config = dict(
    image_size=32,
    encoder_arch='swin',
    encoder_bias='none',
    encoder_widths=[96, 192, 384],
    fusion_encoder_mlp_ratio=4,
    eps=1e-08,
    max_precond_dim=1024,
    final_lr_fraction=0.1,
)
Rows from block 9 of the image encoder of a small model that answers yes/no questions on an image's attributes, named by matrix and row number. Rows with one number belong to one neuron. Each number is 200 + 40 x the weight over its row's rms, rounded and kept within 0 to 999. All counts start at 0.
After each neuron's rows are labels from the 100 images, of 14976, where the neuron reaches its highest value: "top examples" is what is common among them. Only what is clearly more common there than usual is listed. The data: short English words printed on busy colour backdrops.
# fc1: MLP up (encoder.blocks.9.mlp.fc1.weight, 768x384), inputs 256-383
# fc2: MLP down (encoder.blocks.9.mlp.fc2.weight, 384x768, transposed), outputs 256-383

fc1.47,283,161,227,172,222,150,291,248,198,156,205,179,168,204,213,200,192,199,158,202,218,155,140,219,179,146,155,195,171,102,235,174,218,208,183,198,222,264,202,263,194,217,228,258,210,214,208,227,244,153,140,115,236,221,186,249,228,186,270,176,236,195,253,226,170,220,259,205,172,167,236,253,165,217,217,208,272,161,200,219,201,186,165,198,258,249,181,160,114,205,164,168,221,186,189,171,130,193,227,161,178,224,229,146,151,206,234,243,206,119,253,233,235,193,222,227,201,217,286,176,194,101,82,225,211,250,176,242
fc2.47,164,261,179,157,147,158,163,153,167,231,186,192,175,265,189,204,221,215,198,245,168,177,191,209,104,161,124,213,171,249,117,268,215,232,246,221,180,159,257,169,231,252,294,135,227,198,186,263,200,306,181,248,177,153,182,175,200,220,179,198,218,196,178,182,157,137,151,249,210,213,243,151,171,176,191,206,168,200,218,202,180,171,188,180,197,205,237,211,222,245,210,255,159,227,175,194,88,222,156,157,268,171,201,155,178,182,238,170,189,200,191,250,172,176,203,157,162,205,173,249,222,175,133,180,232,181,241,161
top examples: bold; green ink; black ink

fc1.35,170,173,224,233,155,249,258,156,200,211,198,212,151,227,171,189,226,163,197,173,280,196,224,215,123,217,303,242,222,252,177,195,133,181,183,227,173,205,163,277,238,170,237,267,318,203,159,231,170,265,234,260,160,226,222,279,220,139,223,248,177,174,175,206,250,213,202,238,212,211,169,239,226,248,181,150,177,165,193,176,185,266,192,193,191,148,187,254,206,257,246,231,207,132,176,221,265,143,180,122,226,195,205,197,231,151,242,177,180,110,196,173,210,121,219,206,131,180,175,177,204,265,173,204,192,236,253,226
fc2.35,152,188,193,194,151,105,307,185,190,223,271,133,75,232,159,163,171,232,208,224,203,227,229,170,169,264,199,226,220,165,216,221,237,193,182,141,183,227,161,145,169,192,240,161,356,220,151,212,179,184,187,176,232,181,252,212,198,230,226,209,169,226,267,180,219,179,229,221,255,172,118,249,169,225,213,241,183,172,191,145,174,205,224,194,200,221,211,234,212,127,147,201,216,170,202,155,211,189,136,158,198,195,261,150,257,185,202,195,220,114,215,217,231,169,250,212,226,173,182,225,244,236,146,182,184,226,167,187
top examples: bold; purple ink; blue ink

fc1.723,150,172,164,236,246,221,294,146,204,302,261,206,144,187,216,192,198,184,263,214,223,234,232,199,100,97,282,197,277,133,187,147,126,206,181,239,177,170,237,191,174,189,195,192,259,207,143,196,180,165,220,207,155,158,259,272,147,190,243,218,172,185,174,186,213,222,181,190,192,227,163,198,270,190,232,166,136,207,162,171,134,192,210,164,198,201,251,317,189,211,210,219,205,187,243,130,160,151,202,136,251,197,155,107,165,175,286,178,126,237,194,151,251,220,209,183,123,218,161,222,283,245,281,166,209,236,211,194
fc2.723,223,138,218,235,188,168,232,238,249,133,185,213,116,203,174,171,204,232,190,156,210,200,223,202,250,283,199,219,200,79,221,243,276,227,144,161,181,197,182,154,171,212,179,219,317,255,175,178,242,154,201,209,193,222,212,155,197,198,194,186,170,195,206,176,248,224,203,208,200,230,119,243,237,154,219,200,164,250,200,164,256,219,220,210,274,211,191,134,204,109,211,143,222,209,181,216,308,193,140,228,222,188,258,192,205,195,221,254,211,118,152,220,179,199,221,200,217,176,207,160,213,175,262,240,232,173,199,205
top examples: purple ink

fc1.604,193,193,215,213,161,140,231,242,231,188,299,186,216,252,236,168,165,255,261,211,156,156,169,148,194,325,202,207,152,286,180,240,246,208,197,195,187,235,162,178,195,194,234,172,188,194,173,128,158,251,197,271,231,250,233,92,162,232,195,211,200,195,194,196,225,191,180,291,245,175,202,177,186,150,239,191,145,127,237,184,218,222,223,182,173,253,191,210,160,255,169,174,177,238,181,183,228,184,189,183,227,175,219,170,218,169,216,171,177,215,155,231,187,134,193,182,129,185,214,240,243,268,0,135,234,196,247,168
fc2.604,132,199,200,172,191,182,210,227,212,256,213,149,87,186,140,174,97,191,219,206,185,189,213,229,205,219,213,218,173,324,147,152,164,168,211,254,222,190,143,172,220,197,182,269,163,152,225,103,195,129,160,203,125,180,188,178,146,191,157,222,215,243,215,181,194,158,190,205,236,194,275,107,170,251,206,144,249,168,248,234,183,138,158,171,236,280,153,198,157,253,234,223,178,227,213,191,202,165,273,122,215,185,196,106,137,173,177,203,213,223,264,206,198,258,163,210,135,121,220,189,213,215,73,198,170,195,215,236
top examples: green ink

fc1.46,162,168,253,209,259,182,219,242,177,151,202,215,149,240,189,145,170,199,218,153,279,158,166,202,181,192,155,181,235,55,200,172,200,211,209,299,205,172,254,228,160,209,165,157,212,226,235,205,179,164,133,154,154,225,232,215,178,221,187,141,269,148,248,228,255,320,226,98,213,228,157,190,228,204,194,201,233,207,193,158,136,201,195,240,247,258,262,205,107,229,195,181,234,232,169,262,227,198,183,95,137,250,201,137,144,213,205,257,222,278,164,148,265,207,189,235,187,280,245,173,218,154,208,232,194,213,185,212
fc2.46,218,197,200,149,285,271,147,147,293,199,207,249,160,132,251,250,184,188,155,224,167,175,241,191,260,204,166,140,228,118,217,197,321,245,141,180,243,259,203,133,254,203,150,199,198,179,204,204,231,193,231,234,261,231,210,237,203,194,247,145,165,244,139,217,225,192,237,190,178,235,244,153,235,160,239,171,191,263,168,234,228,216,183,166,144,193,179,251,245,215,187,263,182,219,209,195,201,203,119,285,228,196,195,214,165,210,185,257,183,212,247,211,209,187,202,129,225,164,213,177,178,199,162,193,266,199,183,281
top examples: green ink; black ink; grey ink

fc1.733,213,242,150,260,172,185,182,229,231,224,242,181,104,236,205,189,190,179,200,213,182,170,199,190,171,358,247,172,166,177,200,223,250,199,210,176,205,330,130,171,187,195,185,202,304,191,210,240,199,216,168,208,223,226,249,181,227,183,215,231,182,171,179,114,161,208,239,304,176,194,238,174,206,239,230,239,229,244,165,253,180,218,261,195,195,211,190,160,205,221,195,235,191,208,191,216,234,219,164,123,209,216,173,224,225,171,116,213,188,168,245,240,245,197,213,151,174,138,230,247,198,203,0,220,223,222,256,240
fc2.733,207,183,236,192,191,233,295,163,188,155,165,208,199,190,202,209,206,164,201,205,164,266,200,241,104,193,209,205,221,225,224,187,126,167,247,162,204,93,233,237,191,169,170,169,210,189,233,202,118,267,187,170,227,208,216,255,257,172,145,259,234,196,229,239,200,228,195,252,198,213,145,183,215,178,204,188,203,185,179,232,178,217,190,170,205,177,207,260,191,209,210,134,222,182,198,220,123,174,188,175,204,247,188,292,189,226,196,212,231,274,122,187,217,194,224,249,227,210,163,166,195,188,155,140,210,180,219,205
top examples: blue ink

fc1.459,223,177,176,246,224,181,234,198,154,160,217,143,166,183,194,215,206,166,203,195,257,161,177,200,205,251,146,159,179,97,177,134,228,233,183,228,208,366,188,146,221,202,222,184,206,227,181,224,167,238,185,164,206,204,151,231,146,124,215,174,210,157,211,249,213,287,211,165,212,218,179,249,264,222,190,200,200,273,225,197,188,194,256,161,209,144,183,220,217,192,190,223,286,209,142,231,156,211,154,239,203,173,217,210,281,193,113,202,202,134,196,199,189,225,205,175,159,164,211,234,221,179,19,164,272,245,212,238
fc2.459,170,239,236,204,221,211,188,153,180,188,209,228,118,197,226,177,214,171,212,128,176,226,203,227,160,250,166,137,184,124,198,167,221,177,224,152,242,105,239,210,194,107,161,205,196,159,191,287,176,297,233,184,292,170,214,189,272,197,200,205,158,223,166,264,129,267,228,208,190,227,125,231,204,165,224,203,198,179,146,195,128,159,202,230,219,146,239,217,160,184,207,183,181,179,207,223,181,214,195,211,210,149,155,264,235,291,202,200,300,241,226,205,186,213,248,147,216,192,176,235,157,203,179,210,204,187,239,191
top examples: bold; blue ink; teal ink

fc1.85,203,204,218,237,133,154,223,233,207,196,216,197,174,281,214,212,183,216,175,202,216,208,162,156,147,219,211,183,146,145,268,190,188,231,184,175,169,215,141,209,199,217,221,294,301,216,184,215,223,192,111,190,183,199,221,222,181,233,225,241,201,202,180,171,227,228,225,322,142,139,214,203,152,196,175,210,201,148,153,195,172,185,223,241,146,232,229,211,161,193,189,242,210,213,192,152,175,229,122,141,198,218,182,135,211,198,178,177,222,94,234,247,240,142,202,259,168,162,213,211,204,155,53,181,239,283,188,239
fc2.85,163,233,223,137,190,225,219,192,193,236,192,193,204,191,139,197,159,199,193,254,154,190,179,224,117,131,225,196,184,341,164,215,175,221,244,250,177,162,233,204,220,218,222,103,196,167,165,198,142,263,196,228,194,203,220,224,213,206,153,185,259,178,210,186,146,142,115,251,208,202,190,164,229,166,239,220,160,225,200,200,155,209,213,210,178,196,199,218,239,293,315,199,192,240,191,188,74,191,202,142,282,208,138,241,200,216,239,218,161,226,190,175,192,184,169,208,188,163,237,209,261,248,154,158,155,208,235,195
top examples: purple ink; bold

fc1.653,166,186,222,223,176,202,226,235,266,228,268,184,190,251,213,203,191,283,284,186,144,152,173,180,206,304,190,174,162,286,192,238,275,214,197,201,173,199,183,181,189,172,219,159,243,202,191,145,142,216,188,242,205,226,213,86,195,220,192,234,184,160,204,213,225,173,169,281,249,208,144,168,181,100,248,176,145,136,219,165,195,291,214,179,137,240,203,188,174,248,155,175,135,184,192,204,236,207,220,190,255,175,203,147,262,183,187,201,185,186,167,226,164,141,168,159,123,188,214,267,190,243,31,136,199,183,271,155
fc2.653,125,219,205,175,211,182,218,216,218,277,207,137,73,191,134,186,109,197,204,209,216,178,207,237,219,225,239,225,169,302,141,144,172,181,210,261,234,191,139,173,225,213,172,270,150,166,230,120,216,140,164,179,127,205,187,171,136,181,168,208,223,278,233,181,175,153,201,225,235,211,244,118,172,220,215,143,254,163,240,215,187,157,167,162,262,271,187,195,152,245,250,205,203,252,199,173,226,179,256,113,217,194,223,108,180,181,185,207,204,224,267,220,211,264,175,222,125,125,235,179,213,208,58,203,171,209,226,228
top examples: green ink

fc1.23,237,216,200,214,203,161,179,227,193,151,221,174,158,219,163,189,180,182,221,220,179,147,188,196,200,291,228,155,179,178,204,159,195,247,197,263,215,277,168,130,173,213,192,215,284,205,244,247,232,177,130,133,203,219,195,247,196,229,195,179,168,166,201,133,195,241,217,217,156,212,172,151,212,220,227,230,218,287,137,238,217,231,247,178,161,217,265,179,146,192,209,246,238,229,142,244,204,158,165,209,169,224,190,196,193,198,110,221,262,94,192,232,214,229,194,130,238,133,277,189,198,220,52,218,181,211,216,235
fc2.23,192,220,237,195,187,228,248,180,203,210,159,245,157,190,170,183,192,175,205,225,169,224,224,246,113,188,190,166,212,293,204,182,151,140,255,159,206,108,202,199,202,154,154,159,227,166,184,231,129,306,250,235,252,212,251,211,224,199,173,208,226,186,170,223,156,251,188,214,198,206,176,127,211,200,212,181,181,207,146,236,181,150,205,226,193,175,203,283,203,200,221,169,227,199,242,192,99,183,197,209,225,246,127,276,165,243,220,222,230,312,192,210,222,158,192,186,226,214,210,196,231,214,137,165,220,173,223,203
top examples: blue ink

fc1.506,253,184,195,199,130,183,113,212,239,194,235,192,195,260,219,235,247,231,231,218,126,166,191,182,239,342,220,188,189,266,215,251,212,200,152,169,161,207,181,116,158,114,219,212,187,211,158,208,222,189,165,265,222,240,181,138,247,187,216,251,140,227,174,186,144,156,163,283,182,243,208,196,134,137,210,198,153,164,213,194,213,180,209,260,155,211,212,133,181,204,187,204,152,198,239,191,198,262,228,214,229,224,243,179,217,165,183,220,235,199,191,220,187,179,203,171,173,202,231,216,188,269,0,217,227,189,247,177
fc2.506,216,156,164,230,253,170,156,214,168,170,156,176,172,226,183,164,151,175,240,225,192,232,244,269,172,216,279,225,189,249,224,155,110,181,200,209,183,176,154,216,173,217,163,250,143,178,176,131,122,158,205,223,222,229,219,227,238,165,127,241,184,216,211,235,269,197,160,233,194,227,211,280,202,209,249,142,225,168,214,206,191,221,191,163,221,199,163,208,185,161,226,151,174,205,189,181,225,205,259,283,160,218,203,195,179,147,174,201,197,187,190,228,247,188,187,228,188,161,230,163,177,188,21,223,148,218,188,243
top examples: green ink

fc1.647,217,196,214,154,129,239,104,217,228,245,267,185,186,234,253,215,177,239,179,207,117,188,196,177,266,375,243,191,224,216,209,251,250,161,240,200,177,135,194,139,171,157,191,166,312,203,193,219,174,210,193,246,189,242,151,98,247,170,240,214,182,211,194,147,218,157,178,269,196,258,211,167,146,176,215,204,182,166,213,225,243,204,238,285,140,227,230,127,224,224,196,230,204,246,222,197,157,163,236,215,181,236,201,206,140,150,191,224,157,195,200,220,194,177,190,126,160,116,196,208,193,229,0,204,223,180,257,146
fc2.647,198,175,156,219,263,183,206,211,162,214,179,168,171,236,200,183,171,161,314,227,161,208,252,254,190,194,224,201,191,274,236,164,107,192,251,210,183,148,161,170,166,214,115,217,131,194,212,90,148,152,220,201,229,237,202,253,168,193,123,218,230,201,215,220,256,218,204,218,189,170,209,226,177,197,192,176,195,208,248,235,220,197,161,199,227,246,144,185,154,154,208,169,141,206,220,250,205,234,256,259,162,200,192,251,178,129,179,206,204,252,163,228,210,170,152,235,219,174,223,148,194,208,43,197,216,170,162,220
top examples: teal ink

fc1.344,211,187,188,176,168,249,156,242,208,177,202,221,199,211,215,212,165,173,247,223,191,223,229,161,260,215,233,222,184,216,177,292,212,218,254,210,207,225,144,219,187,194,153,229,159,215,200,135,161,230,220,256,173,212,215,197,228,198,203,209,209,221,164,216,141,224,147,173,217,133,222,178,238,252,136,185,173,168,195,246,225,192,216,265,152,192,231,190,258,178,225,254,168,283,187,245,263,212,264,206,192,215,212,295,161,248,133,184,193,251,190,213,221,109,181,205,248,112,172,205,193,234,108,197,229,158,204,154
fc2.344,239,176,207,195,246,137,118,218,178,221,275,167,334,145,223,173,130,219,211,199,188,183,214,208,174,249,208,233,204,174,288,129,164,243,194,216,188,203,192,199,203,185,205,167,194,210,184,128,151,162,222,207,205,177,171,232,190,155,153,238,213,207,258,199,245,173,249,207,217,207,177,193,133,141,196,221,202,155,153,224,185,215,246,189,185,167,232,234,194,179,180,180,171,138,231,161,177,227,211,365,196,182,212,228,210,200,209,203,212,207,229,249,219,210,203,224,216,207,253,196,170,200,36,185,206,227,160,217
top examples: teal ink; grey ink

fc1.721,196,173,219,187,232,213,267,197,252,156,216,101,169,217,170,183,157,250,219,196,230,182,300,228,206,205,182,198,199,253,194,176,235,143,219,255,229,125,200,244,181,262,227,217,95,179,221,170,239,158,211,213,214,205,253,110,216,228,194,175,224,243,209,203,212,203,157,186,201,222,218,156,117,185,209,207,230,228,269,158,228,200,188,157,188,265,165,147,201,196,232,199,204,168,221,146,285,199,265,201,165,242,208,190,236,207,199,188,147,261,213,223,145,206,218,196,183,222,192,163,241,163,242,198,213,191,133,193
fc2.721,240,197,107,165,180,170,254,221,120,211,218,213,212,235,196,191,197,199,146,188,244,186,145,210,229,126,258,231,214,187,215,225,205,165,189,214,208,233,216,168,223,285,200,231,101,210,246,94,186,172,180,158,157,176,200,240,213,165,202,183,180,188,177,200,196,203,219,153,242,212,164,231,154,181,233,181,235,186,191,204,130,196,175,215,263,144,194,173,152,130,178,185,192,227,173,185,204,207,216,16,161,217,212,145,171,242,158,272,214,201,165,203,227,240,229,252,230,183,223,167,168,154,197,166,197,211,229,208
top examples: yellow ink

fc1.421,179,229,203,191,228,184,305,175,198,174,189,183,149,201,163,163,211,185,237,180,226,176,217,231,199,56,205,214,155,61,172,119,222,190,229,221,215,257,178,203,146,262,228,210,234,245,183,259,174,210,142,117,187,151,203,245,235,229,215,145,279,184,209,180,245,248,236,192,167,243,205,188,250,207,201,197,191,195,171,159,146,178,126,172,206,140,194,249,151,208,205,240,211,242,193,166,159,188,186,130,186,169,233,115,154,206,268,204,188,148,184,189,263,244,247,188,177,314,259,222,279,218,275,210,152,289,192,276
fc2.421,265,160,186,201,203,195,256,159,234,164,178,187,136,195,210,227,197,265,173,223,195,160,207,215,209,236,195,219,173,143,237,252,235,229,186,127,192,271,180,132,252,179,228,122,290,238,176,257,184,212,204,225,205,157,188,180,186,197,213,191,212,238,159,190,193,153,236,215,206,179,186,206,182,197,216,195,157,260,200,160,277,235,239,200,192,207,193,185,177,166,159,203,170,218,186,185,205,236,131,270,221,170,240,250,198,154,261,241,187,135,179,187,201,205,212,201,239,197,219,182,189,192,210,188,223,175,126,251
top examples: purple ink

fc1.275,223,209,194,237,170,193,128,264,225,152,209,163,218,212,174,196,187,227,132,244,207,145,222,203,169,284,238,162,171,134,216,140,246,235,194,194,195,243,181,185,174,253,207,210,310,192,225,268,239,250,172,187,237,200,244,174,280,205,173,225,183,284,250,140,245,193,227,312,185,129,203,189,143,176,168,235,208,198,148,210,199,141,244,252,156,239,226,207,212,189,187,248,197,270,212,197,234,226,108,126,188,230,145,217,223,187,128,247,270,151,228,234,258,157,251,162,226,196,250,262,146,192,217,230,227,250,189,220
fc2.275,221,221,203,242,209,236,252,179,220,161,169,253,248,189,209,251,209,149,199,228,134,206,187,246,129,177,214,179,190,238,223,209,135,153,247,199,165,127,176,247,222,167,167,183,250,208,238,198,144,235,197,163,243,305,226,256,203,176,162,226,262,158,239,156,185,189,149,250,185,120,268,130,239,191,206,208,164,216,172,196,224,161,204,213,167,182,205,227,227,243,248,172,229,200,208,200,77,188,236,199,233,256,111,254,160,220,147,217,191,276,181,233,226,173,118,211,184,210,196,179,202,204,243,179,189,175,257,204
top examples: purple ink

fc1.501,217,233,151,141,188,270,165,209,215,126,208,198,262,222,228,178,197,219,146,214,209,257,206,181,221,219,175,167,201,370,179,297,200,240,232,172,197,151,153,241,216,220,154,201,206,177,190,203,200,194,266,227,232,173,212,210,205,223,170,228,190,258,208,199,165,195,143,239,176,143,179,198,227,207,211,254,187,174,239,207,160,160,229,254,139,191,197,142,218,177,182,219,150,221,224,260,185,262,267,268,211,264,154,248,155,249,135,244,148,293,244,205,144,169,191,211,213,183,189,189,179,176,244,205,189,124,195,161
fc2.501,219,129,224,217,248,187,74,199,192,218,216,167,345,124,184,164,164,183,170,169,185,179,200,195,199,173,228,172,246,219,276,129,163,227,175,224,224,235,179,247,204,191,197,157,122,203,213,209,183,176,253,200,139,188,178,223,184,159,217,233,201,186,192,212,204,208,230,187,222,131,226,246,158,183,244,252,263,179,152,229,189,204,220,215,176,142,197,256,155,179,193,165,240,161,191,173,147,215,190,373,196,196,163,224,186,189,212,223,249,234,215,206,203,214,244,197,263,277,241,227,230,250,126,205,254,248,168,275
top examples: grey ink

fc1.570,159,225,190,158,163,261,138,213,231,182,147,244,201,284,213,185,191,267,223,204,202,246,241,211,262,223,167,244,224,322,166,268,205,230,246,212,239,167,140,238,162,194,162,186,175,194,173,200,197,205,257,256,250,183,235,199,232,222,217,191,196,268,171,154,115,152,201,147,205,211,174,241,217,223,171,216,191,221,180,145,202,149,225,310,168,220,257,136,245,196,192,221,115,223,198,200,256,225,233,239,148,256,216,224,161,206,158,239,183,286,232,188,195,134,172,166,238,190,164,163,176,222,113,220,148,177,150,114
fc2.570,247,162,209,185,268,165,91,195,196,206,227,157,349,127,211,184,137,197,185,209,219,179,218,196,145,192,255,202,211,197,279,149,154,228,182,209,193,226,190,225,204,194,166,182,161,189,188,106,144,103,219,209,190,195,156,223,193,161,175,233,230,223,234,211,241,191,228,197,214,166,199,196,156,158,220,245,197,172,177,227,193,230,230,198,177,181,211,246,181,161,177,165,190,150,218,172,185,227,224,385,199,158,184,252,220,178,216,225,190,204,197,209,237,161,206,209,245,233,260,194,152,211,41,201,268,221,176,252
top examples: grey ink; teal ink

fc1.191,150,189,192,211,252,231,274,177,188,202,207,224,174,222,198,169,218,217,238,182,188,171,195,228,210,162,185,193,276,118,177,164,131,179,207,289,191,138,280,185,218,185,187,195,153,210,169,196,132,211,198,206,150,241,255,242,173,165,237,178,243,148,211,171,262,288,203,164,184,229,166,148,262,201,174,196,194,220,182,169,141,241,214,198,219,198,296,265,206,238,248,152,249,232,223,198,176,192,200,56,168,192,136,142,152,260,205,224,143,287,226,181,266,221,169,242,150,232,149,204,235,198,181,166,166,227,243,176
fc2.191,225,162,189,197,235,215,163,222,285,152,233,215,143,175,202,230,206,228,162,199,198,166,252,231,317,265,238,172,193,104,222,232,301,247,181,152,223,245,223,151,207,225,142,167,181,221,176,199,233,144,214,236,216,178,190,221,166,194,235,158,146,229,181,224,213,178,235,194,232,210,187,200,210,116,251,178,152,304,181,210,234,232,216,178,218,166,171,181,222,153,193,213,191,173,218,223,245,211,135,265,242,173,231,242,151,192,214,259,173,164,180,164,228,230,188,134,210,175,204,145,203,183,215,199,252,184,177,275
top examples: bold; green ink; black ink

fc1.655,141,185,199,193,205,228,256,140,206,242,225,220,161,184,199,170,204,143,221,183,220,223,212,182,117,92,269,201,273,204,210,126,112,183,185,253,175,162,204,236,199,186,223,224,246,185,203,178,152,199,239,246,87,208,231,251,155,152,252,238,159,196,198,195,224,214,188,258,197,250,154,211,299,201,240,190,158,179,228,169,153,265,192,148,208,181,164,265,274,264,222,212,210,144,204,212,244,216,187,132,270,189,133,157,220,187,271,159,109,196,208,119,257,210,230,196,125,206,130,198,232,282,212,224,171,194,255,211
fc2.655,188,164,161,208,208,145,218,203,223,192,208,200,117,221,174,189,187,217,252,180,217,203,241,218,203,261,192,233,197,133,200,207,266,204,141,137,223,209,185,152,197,204,232,192,343,245,133,207,216,166,181,204,219,232,229,159,158,203,198,194,140,243,192,189,257,220,181,189,234,220,107,211,224,211,194,191,152,232,186,131,237,207,212,192,233,214,221,150,193,71,177,158,206,220,188,195,298,173,139,197,181,164,265,189,236,174,202,225,174,133,193,204,202,199,205,206,197,167,182,194,203,219,215,234,223,182,176,188
top examples: purple ink

fc1.325,132,202,216,200,225,164,235,205,217,168,160,143,165,229,256,146,207,134,242,168,254,223,175,224,166,116,160,146,260,57,190,185,218,188,204,214,192,181,224,217,179,220,185,186,212,222,175,173,181,155,124,168,155,199,284,191,182,199,194,139,275,183,244,228,248,264,191,82,195,233,182,187,183,215,178,163,217,207,215,164,149,213,264,187,231,197,237,224,124,210,194,210,209,235,188,221,214,215,214,103,183,194,169,153,163,179,262,234,247,205,170,168,228,273,208,219,104,287,223,190,241,165,216,238,219,198,189,148
fc2.325,242,191,196,203,253,254,188,167,274,170,197,220,200,182,241,261,176,246,119,254,196,153,205,189,274,210,180,185,151,74,206,247,280,263,176,167,222,250,206,161,277,221,214,190,264,199,191,170,251,200,196,243,219,175,224,167,179,160,233,163,208,260,129,206,228,172,269,217,190,246,208,191,215,190,203,209,203,298,217,206,274,250,218,190,181,202,142,166,204,200,176,233,178,225,189,209,246,210,122,298,209,169,211,232,173,180,211,262,177,158,188,188,211,225,220,141,240,179,244,159,160,178,247,155,256,200,201,278
top examples: grey ink

fc1.88,170,223,215,192,208,194,255,185,168,157,157,186,103,232,174,179,215,207,203,157,203,167,218,219,199,30,107,217,187,59,205,132,267,174,183,258,177,248,244,170,157,245,247,196,204,236,168,216,205,246,157,170,165,190,224,200,230,268,183,143,246,152,226,172,221,243,236,165,169,245,207,175,218,230,174,193,224,201,178,173,151,164,187,178,209,227,189,217,176,194,183,217,228,250,215,211,176,176,223,122,224,153,191,131,147,160,236,207,180,160,166,157,227,255,206,191,154,306,206,226,242,165,247,222,171,255,183,211
fc2.88,269,165,202,200,223,210,243,164,242,164,184,183,158,182,205,249,187,257,156,229,205,138,213,208,208,235,193,203,179,132,210,246,228,234,173,137,211,261,209,129,260,203,222,131,304,221,165,253,214,204,199,219,215,147,201,181,186,158,239,174,220,236,174,220,199,155,230,220,196,190,194,190,182,186,222,207,180,247,198,196,264,252,227,189,185,186,154,201,182,183,167,210,168,210,177,201,199,231,120,275,225,157,209,258,182,159,241,244,196,148,185,212,197,194,223,173,260,184,242,180,188,181,219,176,232,198,173,285
top examples: purple ink

fc1.717,147,162,207,171,231,226,333,205,173,173,233,194,144,181,167,186,213,200,168,197,229,234,217,153,240,110,143,248,248,114,179,138,230,145,205,250,198,137,213,236,221,242,204,163,203,222,187,167,157,207,160,208,265,238,225,141,174,283,138,156,194,158,226,213,179,197,238,152,205,274,209,183,148,170,148,236,191,212,181,127,197,250,216,153,185,251,163,243,209,217,215,193,265,188,178,187,216,212,185,161,157,177,171,173,199,197,264,197,171,256,152,233,171,224,190,155,156,224,193,182,228,167,284,176,176,177,171,200
fc2.717,256,182,198,190,172,199,266,209,229,187,190,242,217,265,289,201,224,166,118,252,259,179,161,175,255,217,154,207,212,90,251,267,231,246,166,155,187,276,214,168,228,249,206,238,259,209,257,92,214,159,166,180,189,189,186,179,211,156,192,153,157,214,204,171,294,153,261,225,218,263,191,206,222,196,219,191,153,269,199,238,213,236,222,212,157,165,156,171,207,162,162,219,167,234,181,193,280,224,159,172,163,226,188,231,152,159,207,271,214,156,139,267,209,219,234,238,230,154,203,187,140,163,269,187,240,212,190,235
top examples: yellow ink; brown ink

fc1.412,171,262,189,231,172,162,225,206,213,187,273,182,254,233,226,196,192,233,178,144,168,184,192,174,174,298,249,181,194,205,222,231,274,182,170,196,166,236,187,176,220,164,240,205,200,146,182,247,194,205,192,224,203,211,215,85,160,222,271,183,194,221,263,178,180,226,207,260,241,208,233,223,202,145,252,199,169,162,189,260,167,209,267,236,151,200,246,188,199,192,233,281,179,239,208,189,121,191,205,189,279,174,200,145,205,192,146,198,189,163,182,198,196,198,180,180,122,183,263,257,196,281,0,232,193,133,241,162
fc2.412,185,187,232,158,300,230,235,184,200,256,176,220,56,204,199,233,158,159,240,212,180,213,180,270,163,157,253,160,170,282,192,144,158,187,250,205,247,100,186,193,231,198,137,177,188,185,212,179,176,226,249,189,195,244,262,177,203,150,154,222,237,242,163,208,124,180,157,258,230,228,165,182,171,249,216,136,221,178,226,248,205,176,215,195,244,244,130,229,170,224,243,194,140,177,192,219,221,175,247,194,190,226,161,218,204,156,277,192,228,284,226,221,188,203,162,206,199,154,229,186,162,180,133,175,191,182,201,231
top examples: teal ink

fc1.612,224,179,169,160,186,220,170,224,211,223,236,185,174,171,219,226,220,252,239,215,173,233,184,230,270,251,175,180,203,410,176,241,178,174,222,160,184,53,179,177,161,174,178,195,149,177,169,221,141,189,241,211,241,202,211,156,182,221,200,200,194,201,149,234,187,163,95,238,203,196,194,224,182,138,215,252,221,138,202,226,190,164,159,177,225,226,280,185,246,241,172,199,165,148,240,147,249,246,255,265,242,243,231,211,233,195,184,266,143,224,197,177,150,174,214,197,162,213,161,224,229,203,225,139,164,85,206,166
fc2.612,216,187,212,158,220,164,121,206,166,207,163,208,236,180,148,158,206,228,172,167,173,194,212,168,206,170,299,192,195,171,262,168,196,150,176,168,211,180,168,227,177,231,168,172,76,221,180,122,246,166,225,205,163,171,172,277,243,160,155,236,177,154,157,162,216,196,198,150,182,189,176,212,153,205,250,225,234,138,138,256,190,221,218,223,233,60,192,169,158,184,202,179,256,188,137,179,181,262,226,229,151,188,138,122,217,234,132,218,233,206,196,187,230,252,221,195,239,226,258,191,278,272,154,200,184,238,169,264
top examples: green ink; yellow ink